config = dict(
    model='text-conditioned image flow-matching model',
    dataset='rendered landscapes of hills, water and sky',
    train_examples=145000,
    image_size=32,
    horizontal_flip=True,
    conditioning='text',
    arch='unet',
    objective='flow_matching',
    cond_dim=192,
    tokenizer='word',
    vocab_size=34,
    text_encoder_width=128,
    text_encoder_layers=6,
    text_encoder_norm='layernorm',
    text_encoder_norm_position='pre',
    text_encoder_activation='geglu',
    text_encoder_head_dim=64,
    text_encoder_fused_qkv=False,
    text_encoder_bias='all',
    text_encoder_qk_norm=False,
    text_encoder_parallel_block=False,
    text_encoder_moe='soft',
    text_encoder_drop_path=0.15,
    text_encoder_num_experts=32,
    text_encoder_moe_every=1,
    text_encoder_expert_mlp_ratio=0.25,
    text_encoder_slots_per_expert=2,
    text_encoder_shared_expert=False,
    text_encoder_positions='rope',
    cond_dropout=0.1,
    logit_normal_time=False,
    norm='groupnorm',
    activation='gelu',
    weight_standardization=False,
    widths=[96, 96, 192],
    blocks_per_level=2,
    scale_shift_norm=True,
    attention=True,
    upsampling='nearest_conv',
    residual_init='scaled_by_depth',
    optimizer='adamw',
    lr=0.0022,
    beta1=0.9,
    beta2=0.95,
    eps=1e-10,
    steps=6900,
    batch_size=128,
    epochs=6.1,
    lr_schedule='wsd',
    decay_fraction=0.4,
    final_lr_fraction=0.1,
    warmup_steps=340,
    weight_decay=0.2,
)
Rows from block 2 of the text encoder of a small text-conditioned image flow-matching model, named by matrix and row number. Rows with one number within an expert belong to one neuron, the router's apart. Each number is 500 + 50 x the weight over its row's rms, rounded and kept within 0 to 999. All counts start at 0. Numbers have three digits each.
After each expert's rows are labels from the 100 texts, of 14976, where the router gives the expert most weight on average: "tokens" is the input token at the peak. Only what is clearly more common there than usual is listed. The data: rendered landscapes of hills, water and sky. In brackets: how many of the 100, against the usual share in percent.
# router: slot weights (text_encoder.blocks.2.mlp.router.weight, 64x128), inputs 0-127
# gate: expert gate (text_encoder.blocks.2.mlp.gate, 32x32x128), inputs 0-127
# up: expert up (text_encoder.blocks.2.mlp.up, 32x32x128), inputs 0-127
# down: expert down (text_encoder.blocks.2.mlp.down, 32x128x32, transposed), outputs 0-127

# expert 1
router.2:497503497379544429569541443436466502511487520440533467501507471484489551602504489467563485408534505508523547483491549538435431554507545518468529584569464435434539526485524591536534440559557434546516528539535463550560478385509567516486526467488589477543557449489462420425595444557583436502477528427448523487509444566507540442470476461602571410490509472468457549442534395540489585442523
router.3:501506492379545435565542437437461503503479519437535466502507477484483549605509486462565484410536505504527551480491546541431425553503545515469529578574460435438541521482523586537531440560552438540517527535533459552564480389506573511490520468487586479546561457487463414420595441556584438494471532425447523488510443559508541447470475465600574413483511468466458550440533396538490582441525
gate.0:392543554493511505440529537425494512444448569529514458549429571423480576431419430436477486572519463479521474554564421566521454525431470556500569489531502494491555435574545551452453502452530563470472566417463518434439468492553533558463523475452516536578530426372513468404545477474454585451401493440552539395507485569455530536537435466478550476476463451482548524538577553503496530512472
up.0:591444464505493503549468448570505487550546423497499538435566416558512420563569568570527522434486530537483529441448602422477556473546548455486428519477493495494465574439456455553525491521460413526520434577541475582567520495457481430568488509546464474419462567599465526569477517536554420564608490565429467590492517455555462461446577517543458530525546576510433463453433452514482465497529
down.0:468581488490562495442510375485413480536541602481537463414556536466463498514525622573537471487544414538469560451522504451449529465501488445497371403509511549443451537517500503515483497499524521474467471458501482589594526566425479483447506529552362536450478489530503475561600467503548522547508442481540500568557461499561532496531559478533499433560563448397417452535453477493493541413558
tokens: "dunes" (100 vs 1.6)

# expert 4
router.8:485555477547446581478551504441508520520448628508462451474544584464482547417529412489519550519532506460443523434549441573488460453552431468529460438445513547444496535552459496433447545513455580469406466423448560469485568456532475558418544572503429535553445468429506545548489527461524564424422499498527548479441526517503518487550446507494541554540448410412500459570524564409590593547522
router.9:479555475548445583480554505442512525520448626506458450476544582461478546416530413485514547522536501461444524434547446568493463455554431472528464440446514547442496532557455495431447542514454581465413471426453562471484571452532475559419542569508430535559444465428503549545491530459517566421421498499537552475442520514502515487551446500497539552537446413407499461571529564412592592548521
gate.0:486441494417550416494493523576472487399537443471509534584528440517433454550472542545547486523526499583548522540468570442483497534448548502447579547514463459560479529502517520552502438520554403506591511605531452499485470515499616417572482458453534447454580551494402444429534475533538477541494518516464482415520451523464533547403500504534551436461582612605474539439543426541438468518481
up.0:507516493468497468375503520501427522380501505507499495503574544454444529522497516513586483490555455583543514477484561471516430524496537618453594515533504487487519451518484566503473438519528478422555567542558477477505513484590606416518537528378486458539496493456349463372577511513599572470426519462523530427519488443495637550491477512525574467483472538548448477493475469511488536484540
down.0:447481490476540516432562485421514506432372520564539415526468519435423491493462415465468490559425468466513547500496464473586492495469418605481496535451531502504583484534545534449520543490483524581466504469478577471412502445540524544475569491403486516550460446398438489392488497484505609384530412479513503508478565520487526524542448459558453463533431503443590569567541514543565560571485
tokens: "hills" (100 vs 1.6)

# expert 16
router.32:563553442564423526523483444481429487495483567489443495420538568492477478452571504541522511470475518432470472435490453557540480445574433511515375441460573544483471522518465451457494548533485590490426485447474543508523564474443474515398546569503371560477471497535480550576480563484522563464540536510495481586493575401532493457570492536441450589549470421428519445576412566449574517502565
router.33:565552445563420527522484439480428496493474575489446495420533568494473477457569501542521516469471521430466473438487458558545490442578435511516372442461566552481477519521465455460496550533488591493422487447465543507524564470444474516398545568496373563481469491530486551577479564484517564464541532514494487585496578403528494458569498529444448591548475422427518445572416565446573516508565
gate.0:430545468543544434446572528543445424434473491507579540548549477550491437509495457484488574550523459528423553559445491537517456412490504482541555440438515560575436580485571566596583452525463515427561504505526557508433480540578528402493439555434503476517576556523527572566458439476476465451487556451571542476509448417464542435434531543512384463429473476541521592505541489440448538477499
up.0:559444564427468551525430451470542558545518493500433484459424493427520558510464572479516428441513522505590440468560544432498516594459522519464495556570496427453585419522449457441429522436548457549491501496482427524552498435424494599536544428545526528484435444480464405413583558555527529561508425537457441516509554588543492556543489459482611507565531539466446419494467464571504473519500
down.0:507498492489515750482485491518469538478527529550476488508495524490482508509504482498487496506471476470498476498510450497543547505493488539515528477482484513505509487513475477459441506512515522460514533490488469507481497529527489477563517521450512505493231470432508498513514643517423560475496468490521441501530623486494493685555500489423490462493449493496524346479492513555509432484502
tokens: "snowy" (100 vs 1.6)

# expert 25
router.50:498398437475537559506534479474576489630554487559458509483455434462546493499543523412511440463456467537523541428454597447524479504521500515424511521568526450465572488539443568428475501561521488540580479526555392494548450387463471512646530441613512393421436481455472437418517491563509521507527494493500507510503445528493500552489472485508494426495560545545432513574462455530588532429496
router.51:502414428500532528555535452475556426633593502555477487474461443461552502490555518429522459437464442541504535432448608452519486490554538507416511513562524455456583494507458563436479471585539500521585507516558404504555469408476469515636535447604534389411459454452475469438524474577500508485523495502512516513502437520535523514515509478489476420466535522540441515564461454529603547428512
gate.0:448502560555514502445513558436467539543411576469454462543472569436510522446395440455443549584483526444461450597539432594519482480413473558584499450465483577476529452615570512479476510442516591485446530422431556447428500473522512544416523506498475583599525453414530548471496497427415560451442523476530552488452504503452456520547443512493491521456459452488597524513533545449469515559463
up.0:530478434477504495516504524578554434486576386504498534513539428583485441567573548551552477430487509557508563434420558408485562466544510418432498519489509459540463558409436485527534499565492421493578414603563460496515476537480518425587454511518495428385506555591473503550446512541537402562581505559500461516521492457469532487425545525475476461535562559604469507475512455518470458453484
down.0:480614491511480495458490378427371487562462619494485435382519623414478554454543570533532481476516449471489508428508499487498457479541461504497378417492514515419479522544499464474436530505513551499448559432498488553583547499444458485449512518555400533497484461531480485524559473492518563528520440480513520574503504520589546443553538491480498499584537452388479486566428503557539565471564
tokens: "fog" (70 vs 3.3); "dunes" (30 vs 1.6)

# expert 9
router.18:566444471475541561490571493453573524602515473544480438501461469464552527520590540448529442435529527562519544410505514495511624550565448524473475556536467445447540499561398505465477581567498502619519477561501497465552434464442418543566542465581480489451417478459512416483541574512498481521521388571416487483415486555496494559519403486533522446557538556508471412487489487523557509487417
router.19:567452482469537556479570491461582531598515473550473429504462471464558537518581541449529454423542528570526537409512520484496614555544453521464488558539465450441546498554398515462474579546496499608521465573509504471554436460439413552566542460589476480455428469456507418492533579518525486514508386572423483482421491559498523559497412484539539458565512555505454398495496480518561517495423
gate.0:453458560459589505443512494570505496462537471494566555541466456501477520537423511497513417558487451550555473553574506427536538559430547549496643501552529456527525469420557539546544460446600436474569552489497458558467444566539572500578439433477652498542505487456493457402546429544469526552432496457522469472595479516479559564483536442506535430458446520480505540458553473589470450455515
up.0:444503562446605513498524440484467541490424546551554501488440421420470469565426539493517429534525463536566467564602542509571563551471513533540535446508486476473615486491557504539557571428545507511604489450438512484485430499462510546584544458540463563554469438475484432467590430546438528507565436548493434477571461571421453486600538453544542415546487550423455496494529441499463544451528
down.0:526657456541502585480544431462451501411481591507524490465544470518404490492577518649564467464544487480558577434494440477523489503547533515490523487515489458501476512474436482507445467548476545434482426475538548560503516589536613481509468512433489482525409505526514487505495492449563445472497501428495498518474505494450580446517531471468492477578439384416499375544584520516575571499597
tokens: "terraced" (100 vs 1.6)

# expert 3
router.6:500427470461524597501571507531553493621565512615450487492447424438571455487502540462537482460486490599512539455451569456488567520479457491466442528551519487493556454566420584500469533528506501557564419518535472446516457441395460505572551438614443429437359493424467456478558542529529537566526432553508498519455508534471469581486454521512473462546543507578445432574511474493470517495475
router.7:504416545448558475512520491585496540477597437505520542568517410466590432549476543403412485548556429562527488548502495544466572537456539520544605525558448517510533498517548560541544464445483441527577481567476447551450435527525439446566498468503541522535489574513549434473544422566442492532562434592472429439503444498496435474553547552553514421439472573494444476470500425464457440435422
gate.0:542479548471523469549399481517470546461540497413536495542594494564565483522452458490453583566555479417435434537568397558437546511455555416577549498438464591417406597522518431527492450468466483504441528539429511558493569562563449467447524581449544565571505536552568498590532466458459459496512488500459494458436434470567464489531543487514581500453469499440478443460562494425461461512482
up.0:453525455527474531440593521483535451542471504579456509465417498423437510481548550521549426436443520577574577469426608445563454491547446588426447499558543405581605419472491558478511551530537520495575462463564481446503432440440554515552489419547447439414506464448437497426468534539547540497489518497546497545588551527440534505472461517493419499545528494564519560552441498562535543476511
down.0:510455452554384537510487535510573390521517476518488537464429498539528523432542506479443451448423538501513432474486520461623468503602501488447481512535645464572540438397518516445510511531509474457511567468534475394508470441486528516548425457551524442453535470492501523490397511518490467543473572475554467564564526486536452519485435470455485542433471501562507500555462555573692532487538
tokens: "mesas" (100 vs 1.6)

# expert 19
router.38:482438444496543593460588514512566502563546462588430503487437455442548462504542519426508442461504470606511608398445601434516558491518438491437466527550497446501557473571414552445511517560492475560576405530531467455506467442436463474562521443592445436467418472440449464440530563513540541526522440561513505508462501525468510547407455527484481452554564555581460484546500456544546511473442
router.39:481437445491548599455591511519559493557545460599422499486446459441549454507544527430501436467505464606520602401441596431508554492511437489432465525546495446508563470564419557437512522553481475552573397530545468449492463441444457474553520453586438424465417483448451466448527559514538540524518448558517504508466500524470508550406454534484478448558561553580455477557499452531541512472451
gate.0:586439469444443528597520531509556447509579436537458487432569507514557469484556525440468609445598549524383522435488560433471512421519535417513492531430442532462502618488429476463497474521401437519526486598560465509563520455465414454538557520532480482419471552514520551528493574514533499419523433576482515425435557494564520499466534551448521536519540574513427445542476490509479535557466
up.0:527435451490523492571541492532549389540639406557508542485479441456532435525560555468500500507537482561456540449443555457549571432545507467484446514471475496526583559484415502461561505563442450573566463575537423486496483480396429439583558472558469447358495561481498510485505539540506542473601456582446489494498510455513450469491526524472420466501584580534450481530502434545500478439456
down.0:471471534429538491522554411486462555396489449509512524514434436451467444542474539470448433474505441597554513505501534490516483549452504490443495555582503428494619439521498566520482454439485416526589477495524498535479475445450566518585558422448509463549503538425471424414572450673550557508583498508463502458531480530560490520530546502564488442484477572470466523477437410552426445434536
tokens: "fog" (100 vs 3.3)

# expert 10
router.20:502433463480546557463554477490595511596543451558465474510398450457590509505557535436491436478510476573531556403488580447512579525537465532412508536578465446461558469562415549449482535540535481577548448557507478478532429451431426505572522420605489445455436438449459440433562539537464542536522446542487504450462475545474485549434446486498497455540580563550422473525509459559562501472440
router.21:500437461473548562468557479488599509602549459550463467508402449458583505511554536436491431473510478572536556407486569446508576525539464529404498535574467438460557476560409552449479537542533481573549438554509475477529430456424421499569523424607493442456435451451459437434560541537457543531521445539486511456462471549473485544431445483494496455545577558544425471516518458558557499467437
gate.0:527514577446503458527436484520490494422581488429570484559539498607478562476472425551475522507547499431484478570520429518452568520419647477520666528493459469481405534458496456546475428446459468490466550510503536581468523597573533461497441513439613510502529519525560513517524493487469472452451495474467554388540498524502540524564568479465536500449477476515496433404532555537388465526512
up.0:655522476489492431479465564519457480493477502498514446541466474506391525571558514504524478420459550472540464510503439504593521518595511578428524587475534498512453375447488486542568489515389503484546456441558449468462451535569515595473450457434511450445582491514416512562468590409487455549454479515522407518486557481455514459500459574419537441509463416556557435470489546499500548488546
down.0:449478569435612487501488419560530478507501501511481401457419491455592496533437538419462437552567454561550482504566540508396522523468476529513527499571451502531507437535488574573572455419482416481475511511474490493489442583554348522473456528466468528506473521490570438418561405487438523490496467557445466534553469502575456469523532599555482426498491542485494586494421413472429467496534
tokens: "fog" (100 vs 3.3)